Weights of a small CTC image transcriber.
Model: arch wide_resnet, norm batchnorm, widths [160, 240, 352].
Training: normuon at rate 0.017, 4900 steps.
Data: 45211 training examples, 6.9 epochs.
Rows from block 2 of a small CTC image transcriber, named by matrix and row number. Rows with one number belong to one channel. Each number is 500 + 40 x the weight over its row's rms, rounded and kept within 0 to 999. All counts start at 0. Numbers have three digits each. After the name is the row's rms in percent of the matrix's.
After each channel's rows are labels from the 100 images, of 14976, where the channel reaches its highest value: "colour at peak" is the nearest of a few named colours to the mean colour under the peak. Only what is clearly more common there than usual is listed. The data: short English words printed on busy colour backdrops.
# convs0: first 3x3 conv, stride 2 (model.blocks.2.convs.0.weight, 240x160x3x3, each kernel summed), inputs 80-159
# convs1: second 3x3 conv (model.blocks.2.convs.1.weight, 240x240x3x3, transposed, each kernel summed), outputs 120-239

convs0.42 101:544479571476565552493434551453546526499479507496484516523460498438453493503515505518469426445503524486558464455551518545446484520544505554473526483514553466529551492550506447469589522508471477533550475492483501530405483484453405536510475487
convs1.42 100:511501475540465505466466513562502555477492548455492496483453502468559520498481488447469537519530508495509579466512447462521561530553499562427487523424487562553492550487511514478511556481481485481410474456445433501412525519458444478437505460512490436495495496448466521488446485441515496512585545509517503465452492484487508453497467486463472510527432530504533489
colour at peak: pink

convs0.193 097:477476498442435509506512523545497575564490497508508487553466456511437520522467615487502513530520505555527451456595501469517506528487552509520473513518497487489496506466471540566461514506388506558456457544492523494571490523465521468540512452
convs1.193 089:517492530497489412473488469488510438428567515558427452501543502500517507438571513482448490472488478458456530534455551519528570469442522513498460542461478473445506506470500429480477434510461466555457463537529489387537517515528456527452535476467447533467514555497543524526433535410485547495482398504431432465540511442500507521572552431567481464410559483462461502
colour at peak: brown

convs0.219 114:503513473571462510476530501510527490509499562477501489413487497482491548546511534477485543485473521495477446475441482526547431500429525533429545489517485569489452431421441511495555470485378507499469520471448508500537485502530567504450593456
convs1.219 108:509567526479474571506529427446466523491530490526531493518525513482498520522532529489515511390472517467491548537469440511484471533454562497499474543436499530483479466579532515485493558489567487479495414482494528475542503459502518510504545537474407488483480486448482467548511438505567499465593443489547521569482468576518553516473504505512510494489500449488408491
colour at peak: brown

convs0.70 088:490532533562425506587506520579481492509562460465527459496508477535558517581589515522532502435500504470522464451541503403434579539524584517501472542525543558499545530452520510491536495581488557533499476422522523500519476521532510487502529490
convs1.70 090:565476445514524575427439542496478518507559470478502432510530511442524509550508498418463533448518538421472539464489587515455583516523471490414458488470489515518514496562486511492464472494470547531466496602530472468524502481488497482532558500495559524479474506456475486442468490487496489486504532470510471505442430589518502571433466464478474542465509559446461536
colour at peak: pink

convs0.181 083:449469453503536475484447481517516549482594526482459513470512573611505427523461479543474461478496528479555510479494488546457463482457458536522454457434497527502499542471552519470474463504536563463483577460493513490525497440511543450506514552
convs1.181 114:480398451473530497488514506504522388445456489488555395530455469481550427485464440489510534483530478471432507524425491511482434499495442472475414503495526518490514538533552445510544480488487506557504529513527468401529474453428542523453538525555542466452493486498475497499474481466478489495524476487505424553480484448467541499527485532500478425618479547475483483
colour at peak: brown

convs0.178 096:532509455520600394484456493489525514554574456477481462519496490467489469493426477439472434537550452491523576511444531521396502508524492528476465429487471499484476475536480480472442471502541562435530539425481549517431495508498547466436537468
convs1.178 115:549454482455421547510500456523510489525453540522536530499515483472478471449502490445539500520420558485601453574506486499518531487492500439587475511509453458482475498542544519456439535530526486517566530554494443512492505494546536470491466570468525533576484457538379495481428518583464520466467493519470501488468462516551521515498405472444532444529562511487551511
colour at peak: grey

convs0.79 092:519550544531568464438525475465532454566494497519510514511528465447482560477546473504519534498456442489519519499510466495475443481441533527453517519510514489514454512506453492460467491555434540522534548460429525468547477622493591545534490502
convs1.79 082:527489448547480485482481600544449540544544520459556490573533541515505529506554523441484475446528402503470475484497530537458523481515496467465596534491539476551409490464567568499434538470464512505432534514505518533556511512436457470479488475464499464454465494503540502512530448477550448519443570487524475429494495531448519492543560515422441502558440508536533472
colour at peak: brown

convs0.237 117:500516441546530454534510528448441416444484464525469452504477513443490499452413518448528455462512431511563537511463479520466538507556471498474480465537434531481449498534498455491497435495469494432552518403522532492465480460529522531463492467
convs1.237 103:516503520534456425514510500502527560424471474524493564466575480530558510499469542518531524509507462491483479610515515461510442507411515441553439519557460428514536512531457535485492511527513480549547501576472478466557500527620480440483391552445495532541506444515514522472485525519493490498470549460518478531425587534461528522501545506454481421385549502467456531
colour at peak: grey

convs0.185 086:534529572471474485450444509522504522444504581467488472467503455512437444551531443493490442478496505494495459391512483461462517486401551522561554558527466502555511481444451507481524430500451541520467509441514489524510574486552571497503485515
convs1.185 083:456500518454438497540532574541521496428451474554536518508460434409552465513500545499583513512531555466464472578461430501532547477536529463533489568497486503593526521499532578508568477496505517543492554446505534515485493497395570482493508567562496526522487487530446586582479509531492448517521517497551493519496490510466566426486450538468515550600507477453516502
colour at peak: brown

convs0.49 105:526494543474465501544609424612486482457488519531479501545489469506525571553557456500557578564498535499503497570607529502482493510474497478477510559497536460493545525445495443583457525510543493481496507455444546480615519537552453524529525501
convs1.49 105:527513423458497464538427509504453522476492534528542417479489482531423555446441479533489409503529418510453456495494460471550457466481522467502426425446528472510501504488525559511471498470458436493505527479464580463508530457488509561588429410522525477497410484502533477555548500500481514448429449462501422537472494561453516487577481511472477532549451524540518485
colour at peak: brown

convs0.153 089:511550521522530554515433466484519526552572507548513520468531506498491517457466476554509534479532406416432513481534526458508488458509482539488511484500501540444474526464477496472534497577572484570526502432502523450386563485521553538498524555
convs1.153 076:498452517512536512494444445507481468551472542468514499437451563555490521472521475488454547543434545550562537472520496519546467486467574573502421483525476481521560586514485468540489446517446464526505506550543567572476503497475490570461532498523579517503491437403528558450580529504490494569533562565462486562482461478513501531468517494590604484408526429542570493
colour at peak: pink

convs0.31 084:466477567494463538441492514400526451503519516503467512484478458452495474514492512529567499498496455479519507423507445456533508489462502536503530452528606453472539512524458551471599536530407480533506466463543511467485515451445458538561425601
convs1.31 094:506492514505419443508503458489473471422427499545510529578505524450449476472512507474497468509469500483485455441419451514500533496509495486402486512483490499555487456454500469518521502467539466470466547532544511444504490455466519440461438617504467438484478454486507479525496460399443437601497490462523476451424490534520441425490530502548448471511440499491481553
colour at peak: black

convs0.12 091:505480467507392448461501532463496465539531494477521461472508406503450504512504494500460507462527470510477456536452500479457517489465480483520507398461516495536536500463496510509431444444513538499537503492572545486476457539468495493515551576
convs1.12 089:441504441512529493481484514456485467465490538408478497479487483444459557466464518430501498502507470554471522458553522534507519549493421483469437496509521529515511557486523477447504471439494468538528461504517456451452539462528464493440544535555502475477467499472458506464463465538521479501555475521487439467546432539405539532534503463461473441522459474499497564
colour at peak: brown

convs0.213 097:497479499518474499434486400468464551538478511477482476500462430542475438493509490540510527466438501481522489535492524475472441505510381480489470468462509471518455404467461458540539412598453481553565469500518540478518457566498518469523496492
convs1.213 092:433496546433501427473514482470506533453473484463477509514491458504481490448518515497557506557536480481452447499479526578423558447558466483473522506474519482541474468539463487508520520492488426496350469433543574472434440485447525511530455508465509449504457498559492566545455521446505412522453459460496473500503497462481483562499572488454488423560457565505447555
colour at peak: brown

convs0.144 106:480513452517557517518472471471442458488590541514450463505525478486496546437472538525476490462456470454546448407519476458508522557500451513489481558500540531531513508473469492501414495549417469557513539490526471503372520418513530489509510486
convs1.144 092:522413484523549476501414515523476475493436526475518545501544483542486557481551460486503471518481534529569481433458544517512481533489511506450439477509527514553462510605541473514440493467523503485483498564581483511570596537514535501460567527525511510461512488511501451504529534532535494462562532507429448497416445527523474528506525523533476438419568453478509418
colour at peak: brown

convs0.99 101:486490523499476467574479536480510448424511520432460541483477483486504421498487516493537503492458473438417497471372479448534499477548514440443485459496492511445477558464479453507424477533610521526526495522519524478449496548502523527435479520
convs1.99 099:444501480466450478464503493414428513465495465514507479558492487461502469442444417471447516503548515440521488511497408573453488500539503548545514476551381492526486473552538554517509478474535440463453547468508481494583453426466482438428479538493493458525418540526445539502523488499420472466450498488521506489452526444477492431508483542509515500507442455519502536
colour at peak: brown

convs0.176 112:448483530499371487523478583479497510463525543523498443513526545560532411487465502482510423455552511488497521573476472539488462464439439468536447492503494514503447490547435453512508492498412521545530509493567456453475419552560561496480485549
convs1.176 109:517448487522509433519500527454499462479512446424507521462431498397528482495518489544504568551521532510524481473475465480495594477463454517534502525594487510493476584481489468553454420526439504447501474533556466492537519499464474473477497543509499514418507416494462478502463515476512452443476501430545514534491460486419511458547526513528488438573523572463443511
colour at peak: brown

convs0.221 100:506483486489457518452600548519474475522479564482517462496491546455584567453499557522415502426483522509446473420564402462596479586514544460522536496493508544528449510488523546460498464463421488532471525474518498505520492459500540480512489528
convs1.221 100:529503493545522570491492611462441548579523482487470530465494484477574470506524503566508522487517476472497549512535482520472377464533482479474467509475495513531506478541517484452522465457430549495560454511478430436532495517541502488510492443504504514572514442499517464504528478506533523490496555522525473515516508534485535469449531475492551599414488478471483412
colour at peak: brown

convs0.202 099:497499518475464532502414574470545510492561475516534458506548504504506432495490526517554460506504478469509532509545552539447478471481482523515485429506518499508556437467502558524505500501316454424514510506527502464528463474471474511523523502
convs1.202 121:518425496494528472517537435541506483458491526487504414504528442550480457445444487514487551451431521519495522548479418491498543498489529525471521475475497491529450466465599610497464471399499544499433466521474499494509568486452485478449520528522529493474450566458487531417504430531510486474542494542428489513489500413473512563539496475516450465496472565490544570
colour at peak: brown

convs0.101 107:515490484481486492523457504502492554551476481492512521516556481490493529444450562500526434473448480507506536502553510532516519507454470504484509459513548529493488537484450477495589511500599514585510491439515478442430535602519516571540470529
convs1.101 090:483514448544510481534514488535536459483511495435538518464471506498444437559479520507388501525400528440549534414476452471481548547497514497482465443388449568478449537454511542472485482494408505428538466543499469565513458474474467443392499533608497496393422535583502464443442529523469486513503478491478505494481460533524489474495495482574534526528447525454501463
colour at peak: green

convs0.201 111:508514586436459502546500529543517471487484506505481452462430491486506479555506502476498516500462486512475506449556511461476477546455466489455464457560484502464493499524483509471469456466378492519478482502452504502421491411492412526531538395
convs1.201 109:520449531500548435480489552444518551512493488487422419481497486508448494554495443505478447478404493474488538409473510503497517471459507465394471457421505556575487510508501478502508465530527515459440487559502488523548479490455500566456590488480488463505511489457466433479499533484538461470587535488506556521433466517567487509436556483577474493435513514437522393
colour at peak: brown

convs0.172 106:512474463490534505553487495502488524453458522514440596466452479469438426405464480516498473473498502528393457450487521420556521458476517470487468454511477506515540486510494410468447456445538525541495538493512474517400513610528490483500506533
convs1.172 098:456444539470531513566500520493487552476503411467508546547515457401481486530457519508449532529507507456542467451500508525466546525525409493495486485602501462504461468484488525468420478477496544516567546511518463461548444469566532460480497489492417477507481458556460479496452458473502462553421490498496432457498525445462490470561541480471465468512452495551542506
colour at peak: brown